{"encoder_layers": 16, "encoder_width": 320, "text_encoder_activation": "squared_relu"}
Rows from block 12 of the audio encoder of a small contrastive audio-text model, named by matrix and row number. Rows with one number belong to one neuron. Each number is 200 + 30 x the weight over its row's rms, rounded and kept within 0 to 999. All counts start at 0.
After each neuron's rows are labels from the 100 clips, of 14976, where the neuron reaches its highest value: "responds to" is what is common among them; "lies over" is the class under the peak. Only what is clearly more common there than usual is listed. The data: short pieces for a synthesised band: melody, chords, bass and drums.
# fc1: MLP up (encoder.blocks.12.mlp.fc1.weight, 1280x320), inputs 107-213
# fc2: MLP down (encoder.blocks.12.mlp.fc2.weight, 320x1280, transposed), outputs 107-213

fc1.286,143,231,231,161,202,259,240,210,210,205,188,215,217,201,151,170,228,235,190,211,152,248,211,153,228,199,177,233,227,189,184,243,199,209,184,174,202,179,210,206,213,187,225,203,215,223,201,204,207,269,220,208,190,206,229,206,158,239,176,229,117,247,226,150,256,268,190,209,181,219,143,222,215,174,229,202,199,199,202,206,248,188,208,222,245,209,226,166,191,237,235,130,149,206,208,202,197,187,114,213,217,194,230,184,173,150,165
fc2.286,267,178,230,197,160,193,216,218,175,203,171,229,220,185,147,196,263,194,190,225,211,183,222,186,144,234,193,217,221,109,223,230,231,194,188,236,176,234,165,197,248,243,165,174,198,161,231,148,152,211,197,144,199,228,219,250,191,184,232,208,207,253,193,154,185,167,177,198,176,205,186,193,192,237,241,167,161,183,191,155,169,207,176,190,187,225,202,200,155,171,174,153,190,141,203,194,198,210,208,152,255,204,176,178,190,180,211
responds to: clarinet-like
lies over: F# minor chord; F# major chord

fc1.504,163,227,200,159,260,160,219,192,229,263,186,198,193,177,219,243,233,186,180,179,248,170,210,211,237,186,222,184,190,198,262,179,195,237,172,168,206,155,204,207,198,240,193,160,212,221,163,216,239,228,212,162,245,203,217,200,196,195,167,198,221,185,185,217,213,164,210,188,163,190,144,163,186,244,204,204,213,238,202,182,227,190,249,259,208,202,155,230,222,180,228,184,171,238,162,245,250,220,261,154,197,161,217,250,251,197,163
fc2.504,203,238,227,169,194,137,209,179,172,171,184,189,219,181,165,216,209,213,199,207,179,217,204,230,185,197,181,207,177,187,165,225,177,140,141,201,204,232,197,191,223,208,148,189,163,219,213,212,168,215,207,272,164,212,227,226,198,175,193,149,187,188,226,161,222,254,203,179,250,206,163,242,179,197,191,234,203,165,207,195,159,195,240,199,224,184,230,242,162,127,154,148,214,174,187,239,254,220,167,243,173,202,240,178,227,181,143
responds to: key: F# minor; key: B minor
lies over: B minor chord

fc1.212,191,185,212,186,210,101,194,212,235,201,155,175,200,232,207,219,231,220,175,207,192,183,218,175,218,200,273,208,186,165,196,179,189,235,187,182,165,192,155,173,158,152,265,229,148,179,227,187,199,141,167,237,208,228,226,184,125,188,220,203,182,242,198,245,248,188,188,184,194,179,172,182,221,212,224,188,206,206,183,153,223,181,195,211,173,160,167,242,141,183,214,219,232,201,215,238,223,244,165,159,238,263,173,225,166,257,225
fc2.212,296,176,225,179,230,159,123,214,189,230,230,231,238,193,198,181,209,162,228,175,153,174,168,198,199,204,212,193,229,187,174,194,230,191,163,160,198,202,197,226,189,189,138,187,131,225,215,190,193,197,230,215,240,254,203,177,237,193,227,193,174,250,170,167,247,243,202,202,154,210,178,165,209,198,275,247,185,217,189,195,119,199,226,263,247,210,181,246,189,175,242,248,169,213,186,195,188,190,181,202,192,238,226,199,220,170,152
responds to: saw pad; key: C minor; key: C# minor
lies over: C# minor chord

fc1.246,182,273,182,182,196,151,207,204,193,179,188,186,236,217,258,215,216,205,235,172,225,251,151,189,182,224,174,226,209,221,211,273,261,187,218,183,141,260,188,234,208,188,180,158,152,241,143,159,240,211,205,197,173,210,212,165,186,190,186,194,162,244,195,207,158,253,211,188,226,202,212,205,161,205,169,238,152,194,193,199,230,206,166,219,245,199,200,224,231,233,189,224,188,231,197,209,215,183,217,156,223,220,244,255,190,234,141
fc2.246,266,178,249,174,135,192,129,165,172,266,187,223,227,263,168,191,200,193,170,158,214,188,165,171,183,191,194,250,160,157,146,229,179,168,242,161,254,227,164,236,154,249,132,237,190,158,162,194,184,234,230,172,225,255,202,187,215,220,300,209,232,201,250,155,236,163,235,202,208,190,181,151,240,199,280,206,182,178,162,153,187,230,214,230,226,163,187,236,201,228,167,212,181,203,194,182,197,218,204,172,208,192,226,252,240,217,218
responds to: marimba-like
lies over: no chord

fc1.216,220,196,216,226,220,232,216,234,268,179,151,135,199,187,226,213,162,208,214,220,204,241,167,252,181,214,149,235,185,145,194,211,152,207,253,175,165,196,178,211,199,214,176,223,192,236,226,244,193,197,212,238,204,186,249,216,207,213,153,177,182,210,202,221,160,211,176,201,152,167,177,236,215,194,226,186,235,192,217,178,230,167,209,216,200,226,213,220,220,162,234,194,208,156,197,193,239,248,213,249,119,196,161,170,201,151,240
fc2.216,176,170,203,221,187,228,216,145,235,184,182,193,257,196,226,189,189,208,209,170,219,231,246,192,246,192,233,205,192,214,176,183,207,213,222,204,180,210,241,149,233,235,202,206,213,190,152,205,210,207,233,183,193,276,224,255,214,203,238,240,200,204,209,253,214,247,217,179,189,251,219,220,174,191,236,221,189,127,198,169,196,211,217,190,235,236,228,240,228,290,194,176,144,163,197,190,195,164,191,230,218,178,200,206,150,209,182
responds to: bass line; key: A# minor
lies over: A# minor chord

fc1.340,218,206,218,159,235,265,224,245,181,231,223,238,179,192,201,194,140,181,208,212,193,160,163,208,201,212,181,222,162,246,163,190,209,215,183,198,219,231,221,216,240,204,249,211,187,214,255,197,201,208,175,185,172,286,177,236,230,225,195,249,208,195,222,175,257,226,236,240,233,224,169,220,211,203,189,260,206,165,208,171,133,198,162,218,185,195,138,221,180,219,181,180,215,190,198,179,193,193,251,179,181,195,219,199,213,221,179
fc2.340,234,183,184,192,172,204,188,186,234,219,199,215,250,199,178,232,270,207,233,161,167,160,171,234,160,208,191,183,212,238,230,260,204,258,175,210,236,180,187,231,186,192,174,216,176,153,198,139,183,260,167,185,247,231,172,242,226,188,261,210,185,222,203,203,219,183,218,187,105,176,196,181,229,231,215,236,187,190,181,177,197,153,230,239,192,222,176,214,205,230,166,232,126,250,228,202,248,212,192,179,249,216,182,248,225,213,191
responds to: clarinet-like; square lead; key: F minor
lies over: F minor chord

fc1.613,192,232,209,224,172,164,222,184,226,229,199,223,154,255,214,152,258,231,196,180,137,158,192,211,201,180,248,176,179,185,203,203,201,195,155,258,180,190,218,179,199,228,182,239,219,168,237,184,160,166,181,272,209,231,198,203,173,240,251,249,153,228,190,202,238,271,225,199,237,173,169,184,196,208,179,219,238,202,215,200,186,242,198,249,128,192,201,157,270,141,203,191,207,223,219,182,202,207,265,223,220,197,244,219,191,236,231
fc2.613,213,239,199,203,200,173,259,203,195,234,168,240,198,198,188,169,216,163,204,156,231,232,190,210,183,166,200,199,182,182,176,224,201,138,195,205,225,204,219,285,286,169,240,165,166,163,193,218,179,243,199,201,250,224,192,185,147,236,189,202,230,170,240,199,234,203,222,220,186,194,171,151,197,189,193,176,197,193,164,173,213,160,176,263,244,155,146,285,173,179,217,181,178,213,238,223,234,237,161,179,208,208,179,187,157,228,167
responds to: bass line
lies over: A# major chord

fc1.586,226,235,227,201,191,168,202,155,233,203,214,176,151,155,229,223,167,207,184,174,222,221,250,180,222,231,172,189,178,195,206,203,179,241,218,177,192,136,225,175,240,217,209,194,167,234,211,178,226,264,190,200,188,228,195,203,200,183,144,229,156,201,169,185,234,192,170,211,210,160,210,207,177,246,247,158,242,225,191,182,173,144,189,217,185,204,165,192,239,210,170,176,201,163,241,185,193,249,215,217,198,172,178,188,206,157,181
fc2.586,259,241,214,133,143,189,197,204,171,226,202,236,252,236,198,176,197,204,194,159,188,171,210,235,119,177,199,242,210,191,144,237,213,181,210,193,235,225,203,244,192,246,155,213,188,188,225,176,188,201,222,232,218,273,228,233,145,225,233,160,228,199,251,189,270,207,198,183,129,211,165,199,199,216,211,213,180,194,90,203,169,222,247,231,230,135,209,240,189,216,200,189,171,233,211,184,246,202,180,195,222,186,210,225,233,221,191
responds to: clarinet-like
lies over: D# minor chord; D# major chord

fc1.431,244,260,193,195,192,210,228,261,225,218,255,240,223,219,207,218,199,207,234,196,225,203,155,175,211,209,222,231,200,238,241,175,226,167,207,186,231,184,162,229,184,201,193,247,190,145,159,172,217,226,172,180,221,219,233,225,193,148,166,252,180,186,211,213,176,196,172,176,214,205,159,166,232,149,199,217,212,228,198,247,211,212,205,241,159,211,203,200,160,169,150,203,167,200,210,178,164,180,202,210,182,195,225,206,161,162,127
fc2.431,197,199,181,197,228,188,188,222,230,230,206,196,191,192,212,169,201,231,223,183,218,160,152,224,198,202,231,211,202,189,235,191,181,197,225,170,163,191,206,179,191,212,206,178,215,220,171,206,216,186,198,168,221,165,236,193,243,197,202,203,232,190,177,172,159,195,174,229,228,248,244,212,186,206,161,254,195,166,183,207,224,242,168,154,174,278,198,193,180,166,193,274,179,188,242,189,186,193,258,197,219,142,179,164,182,171,267
responds to: harpsichord-like; melody instrument: harpsichord-like; key: D minor; key: D major
lies over: D major chord

fc1.694,252,200,191,196,186,109,228,210,245,183,174,168,184,247,234,214,246,176,224,194,176,257,166,218,185,242,203,194,192,235,184,202,216,189,124,166,171,201,212,221,202,201,246,244,223,176,244,206,296,246,152,222,186,185,193,258,224,232,186,247,198,148,199,177,233,225,236,184,215,179,126,193,242,177,179,194,192,243,197,170,223,229,212,232,214,164,246,150,184,190,230,195,226,226,176,205,144,237,244,220,192,176,251,205,208,219,159
fc2.694,253,205,196,173,214,218,101,231,198,204,212,209,204,178,216,212,185,235,269,149,247,172,180,219,194,173,151,206,188,231,197,243,260,192,236,159,207,226,207,211,214,171,184,204,165,182,166,176,165,215,232,195,207,198,210,194,153,257,227,184,192,275,218,188,214,177,154,200,200,220,218,182,244,272,205,206,157,184,193,225,162,232,223,226,163,172,177,206,205,237,209,213,191,242,215,157,212,207,197,174,217,167,190,243,242,168,225
responds to: key: C# major; key: C# minor
lies over: C# major chord

fc1.478,164,172,210,162,219,222,269,226,154,217,196,188,190,170,255,218,156,218,156,212,138,191,170,183,221,199,185,182,154,214,233,224,171,268,236,220,226,124,202,185,170,221,249,213,184,246,204,161,176,160,211,237,235,228,207,205,238,204,168,224,200,175,212,184,214,266,182,156,192,181,212,191,210,131,242,212,235,255,208,191,220,177,201,237,198,161,193,209,220,221,195,134,244,185,173,249,238,177,196,184,213,193,166,216,123,181,172
fc2.478,238,167,214,182,187,222,182,188,201,237,164,198,199,213,202,209,238,160,229,197,203,233,186,224,198,186,208,203,235,188,176,182,195,179,185,198,198,214,239,265,206,282,169,244,165,226,227,167,184,228,250,172,191,198,243,278,97,189,269,169,206,226,205,210,269,237,223,187,147,192,181,216,206,206,224,253,184,219,160,147,162,215,241,246,207,172,186,218,162,218,177,205,200,181,205,213,205,250,203,203,188,234,278,194,234,237,201
responds to: bass line; horn-like; saw pad
lies over: A# minor chord; A# major chord

fc1.323,181,184,189,145,199,215,197,207,279,240,214,150,211,170,201,151,204,201,184,190,182,175,208,239,164,170,228,163,146,253,209,207,185,249,221,161,190,175,150,172,230,248,263,161,193,173,183,186,139,195,186,211,246,210,212,216,216,158,193,264,178,202,186,156,160,236,222,218,165,243,193,181,147,185,218,177,212,163,250,191,206,116,233,153,205,198,162,235,231,183,260,218,227,245,238,199,207,192,241,182,202,155,167,182,190,188,229
fc2.323,246,158,237,190,197,162,158,231,209,204,193,230,199,226,163,198,239,198,246,147,192,190,188,159,187,205,170,186,223,197,140,200,177,231,248,233,220,255,225,224,232,208,139,278,130,199,166,205,209,232,259,197,219,270,155,180,196,216,179,147,224,205,248,155,233,204,172,177,149,194,202,196,210,237,209,205,156,234,148,169,266,180,192,209,221,147,203,263,187,223,175,230,185,218,186,177,213,228,150,196,199,188,225,225,192,258,210
responds to: harpsichord-like; melody instrument: harpsichord-like
lies over: no chord

fc1.424,194,151,234,186,178,156,191,203,226,215,245,193,163,247,237,219,194,142,229,215,173,222,212,191,172,202,206,174,193,203,207,161,174,208,185,189,188,214,178,181,203,164,190,164,224,260,173,126,229,178,188,235,218,204,212,248,174,163,172,196,151,203,137,213,185,239,193,171,203,190,192,191,174,217,213,190,164,208,225,184,269,189,242,236,206,162,246,197,179,235,162,227,206,206,204,210,198,222,266,170,188,256,166,222,181,228,152
fc2.424,283,181,198,167,156,214,150,190,188,205,155,231,251,219,138,182,228,209,195,160,218,189,179,192,177,191,175,209,212,189,159,253,195,182,222,196,235,236,193,237,213,254,146,223,162,174,193,166,175,235,217,180,231,258,249,208,207,194,257,193,225,222,238,191,267,247,170,212,160,197,200,199,197,235,234,208,160,210,152,157,149,189,225,293,248,182,159,279,218,204,189,211,152,175,203,210,234,251,154,208,233,189,212,213,263,208,216
responds to: key: F# minor
lies over: no chord

fc1.642,266,205,152,211,213,206,266,197,198,178,245,227,193,301,255,146,182,235,217,136,184,215,226,203,199,231,187,181,160,190,196,231,186,191,222,204,239,167,238,206,174,173,208,167,196,219,228,235,215,233,199,247,228,216,236,170,204,207,194,194,215,290,203,214,233,218,188,152,156,216,148,177,226,230,197,203,175,188,208,220,170,219,195,188,213,252,205,168,224,235,196,208,251,163,195,229,234,204,198,171,193,200,184,190,178,160,182
fc2.642,214,213,216,166,149,225,199,228,216,238,224,226,248,167,225,212,216,196,211,195,211,194,239,215,181,201,191,228,229,179,164,210,247,206,202,184,213,202,201,202,221,191,169,188,237,226,180,192,176,214,226,169,222,217,252,193,186,246,221,194,242,217,222,199,240,201,207,220,198,263,217,187,197,267,224,198,182,198,208,165,184,209,225,188,240,98,188,206,163,207,227,172,220,220,176,216,248,150,202,224,205,172,243,270,201,236,181
responds to: bass line; piano-like; bass guitar-like
lies over: A major chord

fc1.80,180,205,206,244,252,174,230,238,195,195,210,237,224,220,195,203,212,202,261,186,193,206,185,218,191,191,192,221,158,224,226,188,205,218,176,230,255,204,230,226,212,230,180,272,208,225,233,179,231,211,199,188,218,212,190,178,218,246,165,125,189,197,179,213,209,225,201,205,195,210,200,195,171,192,151,233,256,168,201,163,216,157,190,220,94,191,204,231,185,197,139,210,213,210,231,197,269,205,189,146,176,207,180,175,201,197,145
fc2.80,205,185,230,141,200,202,139,204,235,217,172,237,220,205,233,172,215,216,140,146,168,181,197,221,216,223,200,236,213,190,178,189,184,196,178,160,263,244,192,232,194,205,197,184,162,194,193,226,156,241,212,227,210,210,224,229,124,210,227,166,234,185,276,141,284,250,170,185,173,181,187,221,158,199,204,168,182,201,137,148,165,246,190,252,235,190,163,210,159,190,206,154,224,199,217,243,179,239,186,228,201,205,220,223,233,238,214
responds to: key: F# minor
lies over: B minor chord

fc1.415,229,230,167,169,168,198,250,134,214,187,205,196,178,245,238,108,224,187,206,167,158,185,210,220,192,173,187,248,211,217,179,206,140,221,137,233,175,193,240,249,174,180,200,125,223,243,189,195,175,209,237,207,206,249,222,203,209,218,228,246,255,255,236,190,187,162,199,223,193,228,213,164,229,220,188,217,204,131,173,200,195,163,186,215,215,203,241,155,179,123,191,239,253,206,219,171,243,198,186,260,236,143,230,249,192,228,194
fc2.415,217,195,190,138,175,209,182,150,178,218,254,212,197,156,262,194,205,178,242,188,237,161,217,164,195,211,213,166,162,176,201,212,190,244,182,169,233,198,179,203,198,161,202,183,212,196,213,186,211,189,231,205,163,225,213,193,170,213,164,265,197,235,221,193,187,117,225,248,199,208,204,243,202,219,175,264,224,202,286,177,213,245,214,162,237,152,217,162,188,195,297,202,208,200,229,207,221,143,208,241,222,177,219,216,205,206,194
responds to: bass line; bowed string-like
lies over: B minor chord; B major chord

fc1.268,263,210,154,247,191,223,168,194,196,212,194,229,188,172,230,148,193,153,274,207,181,180,155,180,221,174,207,154,150,249,213,198,177,153,171,181,235,171,257,197,211,165,266,238,171,196,239,169,205,188,184,248,254,159,265,181,201,242,208,172,237,223,248,182,202,248,197,177,227,192,153,158,212,175,252,140,179,191,158,183,235,167,222,170,180,199,195,219,185,253,275,193,223,195,127,224,201,154,214,238,158,119,229,204,170,213,176
fc2.268,201,190,258,176,213,209,175,124,186,185,186,192,192,205,154,257,174,206,228,189,228,229,176,165,191,223,145,236,176,204,182,165,194,211,178,237,168,244,258,209,222,196,193,199,164,193,213,196,216,260,285,137,224,166,241,208,150,197,199,181,214,156,222,195,228,211,209,195,155,186,201,208,232,224,174,206,221,198,206,189,105,238,207,221,209,182,196,212,188,194,265,185,267,193,220,195,193,219,227,191,219,196,195,229,246,199,193
responds to: bass line; horn-like
lies over: B major chord; B minor chord

fc1.13,222,177,229,203,176,267,259,201,136,241,186,236,201,194,169,220,195,232,248,231,185,221,172,229,177,181,206,185,184,238,164,191,214,153,188,189,197,213,183,254,223,231,205,192,248,156,195,167,194,235,223,191,203,220,160,231,232,214,209,149,184,227,205,213,190,238,176,217,206,215,183,206,227,187,213,195,248,199,199,187,151,155,235,201,217,187,170,198,218,203,198,208,174,175,228,180,214,194,191,186,197,185,195,184,183,172,190
fc2.13,204,163,167,238,154,174,210,194,211,212,202,183,179,173,203,227,217,174,147,182,156,194,220,216,160,229,175,217,260,178,194,227,220,188,188,249,167,189,203,203,254,252,191,147,212,166,204,200,233,201,225,209,176,238,147,179,209,245,208,212,207,182,162,187,194,208,173,227,152,247,143,193,202,162,207,172,198,163,238,210,215,164,201,186,207,205,212,169,244,183,254,228,171,238,182,226,179,184,204,204,172,220,125,218,217,231,187
responds to: clarinet-like; square lead
lies over: F minor chord

fc1.98,173,244,229,157,156,183,233,214,197,245,219,228,193,186,171,192,195,168,217,209,239,234,173,189,215,202,141,177,226,198,222,167,208,166,225,186,204,210,226,207,245,224,170,217,183,223,161,184,204,226,189,194,201,184,175,203,194,241,187,191,217,213,184,170,218,226,210,224,251,230,164,251,165,202,240,181,261,191,212,130,164,116,183,240,237,185,242,221,229,190,253,192,198,227,229,173,265,215,196,219,243,205,219,192,171,221,157
fc2.98,198,227,200,187,219,223,250,198,248,163,184,214,222,226,164,211,187,205,174,200,176,167,236,180,136,178,173,175,212,165,206,242,197,125,187,183,206,206,180,218,205,246,180,166,259,201,184,224,247,189,204,245,221,217,203,186,188,201,205,215,193,181,208,205,213,183,134,214,140,208,157,147,215,188,148,188,192,197,198,262,214,224,194,168,183,208,146,168,262,228,242,277,192,194,226,150,224,182,206,220,239,188,154,195,150,211,190
responds to: clarinet-like; square lead
lies over: C# minor chord

fc1.312,209,178,220,199,185,189,246,199,206,215,242,176,246,254,218,172,202,178,166,181,194,171,185,193,231,249,181,231,175,185,193,209,174,188,229,220,228,218,196,186,192,174,225,220,197,194,222,177,206,219,206,247,182,152,203,209,207,181,186,250,192,177,219,220,226,212,197,199,140,152,229,176,203,201,172,277,225,246,189,227,254,210,123,180,158,205,246,215,214,190,221,215,221,219,206,208,233,227,218,251,193,147,133,199,222,205,140
fc2.312,175,203,200,224,223,255,190,179,165,213,211,163,206,220,213,192,164,174,206,191,178,159,218,291,210,226,167,202,194,239,204,198,216,206,149,168,161,188,245,198,250,249,197,180,144,201,196,205,217,170,194,188,255,191,189,238,201,179,174,213,205,177,189,208,215,234,276,191,246,240,235,213,205,203,251,258,160,293,210,206,216,256,184,216,210,248,256,192,176,202,204,179,215,201,245,173,178,188,181,191,233,221,241,247,201,183,191
responds to: key: C# major
lies over: C# major chord

fc1.227,248,218,232,229,203,140,259,159,195,235,224,195,152,227,208,201,205,237,284,148,208,221,175,196,178,178,204,209,157,198,187,219,261,242,217,203,169,141,216,215,274,223,218,209,227,190,186,161,192,190,246,234,168,246,210,244,214,143,229,202,170,234,252,258,226,292,220,184,203,212,201,163,176,250,192,237,180,209,167,167,191,205,224,293,209,263,190,156,224,184,259,223,193,237,207,196,186,208,240,211,254,250,196,171,229,262,188
fc2.227,228,205,199,140,214,243,199,217,238,211,148,207,230,230,189,173,227,199,151,191,226,170,134,222,172,201,156,242,187,187,135,221,208,129,192,209,233,226,179,236,201,274,136,236,145,182,219,162,182,225,169,209,263,222,218,209,152,209,255,195,249,172,216,184,278,211,216,213,191,165,204,193,209,195,179,191,183,229,150,175,173,214,210,272,253,145,166,244,158,192,216,189,193,213,188,203,218,248,189,205,200,236,222,213,208,189,180
responds to: bass line; reverberation; text has "room"; text has "reverberant"
lies over: B major chord

fc1.338,173,185,181,184,240,140,217,242,245,181,204,204,209,238,239,147,220,190,125,239,197,177,227,198,156,189,227,175,195,252,262,212,251,221,186,223,199,192,193,173,215,227,244,214,224,243,207,179,176,254,201,197,218,171,167,196,256,194,180,202,180,166,159,189,218,155,177,215,194,203,247,159,187,187,180,172,222,171,144,208,164,237,252,162,233,147,206,241,177,198,200,186,220,164,185,166,215,251,245,170,235,187,233,216,165,227,172
fc2.338,245,199,245,176,204,177,180,208,141,196,164,173,218,232,190,220,254,213,224,203,199,187,185,224,171,194,162,189,170,171,159,216,203,210,217,145,260,213,214,229,184,243,161,220,173,161,163,196,176,201,211,202,150,247,233,192,142,207,221,198,187,229,244,248,239,229,200,220,165,197,238,164,209,268,193,232,185,207,169,130,194,203,201,270,222,219,175,251,190,187,204,204,145,214,245,157,191,269,176,154,161,221,214,197,261,233,224
responds to: clarinet-like; square lead
lies over: A# minor chord; F# major chord

fc1.729,175,126,241,226,180,229,230,210,175,199,173,181,213,235,174,219,216,171,213,208,169,223,235,234,203,213,172,258,198,223,188,254,214,167,189,196,238,209,201,195,222,161,251,243,202,229,227,225,194,261,214,181,241,261,230,155,212,178,148,200,164,229,234,175,226,232,200,181,170,163,203,132,174,207,161,196,156,186,177,154,224,191,196,273,165,205,236,246,167,156,230,166,195,195,262,247,256,194,234,236,203,202,181,227,217,208,170
fc2.729,232,179,223,156,221,190,179,136,157,209,218,224,204,148,191,224,186,190,191,180,203,153,209,230,203,219,156,160,225,168,186,182,210,253,241,244,216,197,197,264,189,215,142,175,143,168,162,199,166,199,220,189,212,216,143,213,165,228,169,240,227,195,235,191,249,201,209,176,164,160,210,184,188,214,237,210,198,210,193,163,140,168,191,290,202,210,215,146,182,210,210,180,177,197,165,223,260,171,198,163,241,213,241,233,254,182,177
responds to: key: F# minor
lies over: F# minor chord; D major chord

fc1.152,196,188,218,136,199,227,196,301,192,136,200,250,203,228,152,206,188,231,180,215,201,162,215,191,169,206,217,195,175,151,228,184,264,168,256,143,217,231,215,218,236,162,222,188,223,250,223,153,212,190,214,199,183,266,176,210,231,172,166,240,189,237,219,191,291,227,188,137,203,210,223,201,152,195,250,188,219,199,203,209,197,298,210,253,252,188,169,213,212,190,210,246,217,241,218,229,207,166,209,248,191,198,229,197,180,265,180
fc2.152,257,176,212,176,207,236,144,181,245,216,139,263,235,216,159,180,235,233,226,207,186,231,196,179,172,197,188,218,200,180,247,229,216,182,205,208,231,236,228,179,168,224,147,189,195,150,186,113,185,262,213,185,252,215,243,228,155,182,208,195,201,239,238,210,201,155,201,215,202,147,198,178,202,226,193,192,170,195,188,171,189,216,193,263,157,220,184,225,181,227,202,183,163,224,176,219,234,211,191,144,206,221,176,213,258,198,193
responds to: saw pad; key: G# minor
lies over: D# minor chord; B major chord

fc1.457,193,213,215,194,197,186,224,247,217,204,214,181,243,196,243,199,196,199,206,199,211,197,173,187,205,204,197,162,211,178,195,252,215,177,199,187,223,237,236,202,227,223,182,189,235,207,254,191,225,200,214,206,242,250,164,194,194,141,265,234,130,188,237,193,238,221,249,157,239,174,198,151,198,252,142,185,152,218,180,174,210,251,194,235,209,190,296,210,226,231,203,213,184,152,211,216,207,153,254,215,134,204,204,250,170,222,201
fc2.457,204,222,241,230,213,156,186,160,185,226,216,211,244,257,144,144,207,192,232,198,181,201,206,232,206,167,199,218,199,211,192,208,246,154,174,178,211,256,199,226,213,240,167,227,180,194,193,171,190,225,186,205,237,226,212,265,181,156,223,172,194,189,202,251,191,178,257,218,227,222,243,225,145,184,212,223,152,205,163,173,197,167,173,240,202,222,208,195,174,191,197,188,147,203,235,206,186,223,198,147,224,181,218,209,244,178,145
responds to: key: C# major; organ-like; melody instrument: organ-like; key: C# minor
lies over: C# major chord; C# minor chord

fc1.68,256,190,258,149,191,169,230,190,194,155,208,189,173,164,231,218,191,235,160,221,209,202,189,248,240,214,205,239,156,243,218,206,200,180,205,126,246,216,203,226,169,224,172,173,262,212,239,171,210,234,275,215,222,232,153,223,208,172,194,95,176,217,212,222,248,219,190,244,177,201,167,192,222,197,141,218,159,219,212,124,207,193,231,232,191,211,180,218,184,180,188,228,190,176,199,175,197,151,204,226,195,190,201,210,193,193,213
fc2.68,172,231,209,203,177,219,202,196,206,214,225,181,176,202,184,182,176,199,195,203,162,211,262,233,209,187,176,188,240,197,146,160,221,248,132,281,241,172,183,231,233,164,222,204,243,188,162,202,214,181,133,215,176,119,226,217,166,178,169,200,199,168,252,238,225,229,210,146,243,173,236,208,185,244,272,158,236,199,150,158,231,174,167,232,199,198,186,173,183,175,177,204,222,238,187,208,224,210,161,167,201,172,257,180,246,216,237
responds to: clarinet-like
lies over: B minor chord

fc1.55,205,203,192,229,159,174,195,207,234,216,221,187,133,147,225,250,198,222,197,213,208,158,220,250,218,185,181,256,153,167,210,181,196,195,185,186,222,197,230,228,191,238,192,189,195,176,212,187,246,216,230,191,216,188,208,201,226,214,218,189,204,171,164,213,182,204,218,176,171,186,173,165,218,218,162,194,188,202,158,173,213,201,250,208,183,161,167,194,130,213,183,210,227,183,201,236,265,185,211,172,191,160,236,177,197,190,196
fc2.55,211,204,205,190,227,187,198,171,173,186,147,231,163,218,223,136,174,232,160,180,144,155,237,239,250,194,238,220,214,187,211,185,165,208,120,183,208,246,174,158,208,214,198,164,174,250,201,177,214,199,229,254,224,204,227,232,201,167,163,155,183,251,234,212,245,225,224,174,179,195,213,226,126,188,229,144,200,221,198,178,181,216,135,185,220,178,224,189,201,151,211,167,174,214,183,226,226,241,190,138,171,171,208,207,237,259,188
responds to: key: F# minor
lies over: F# minor chord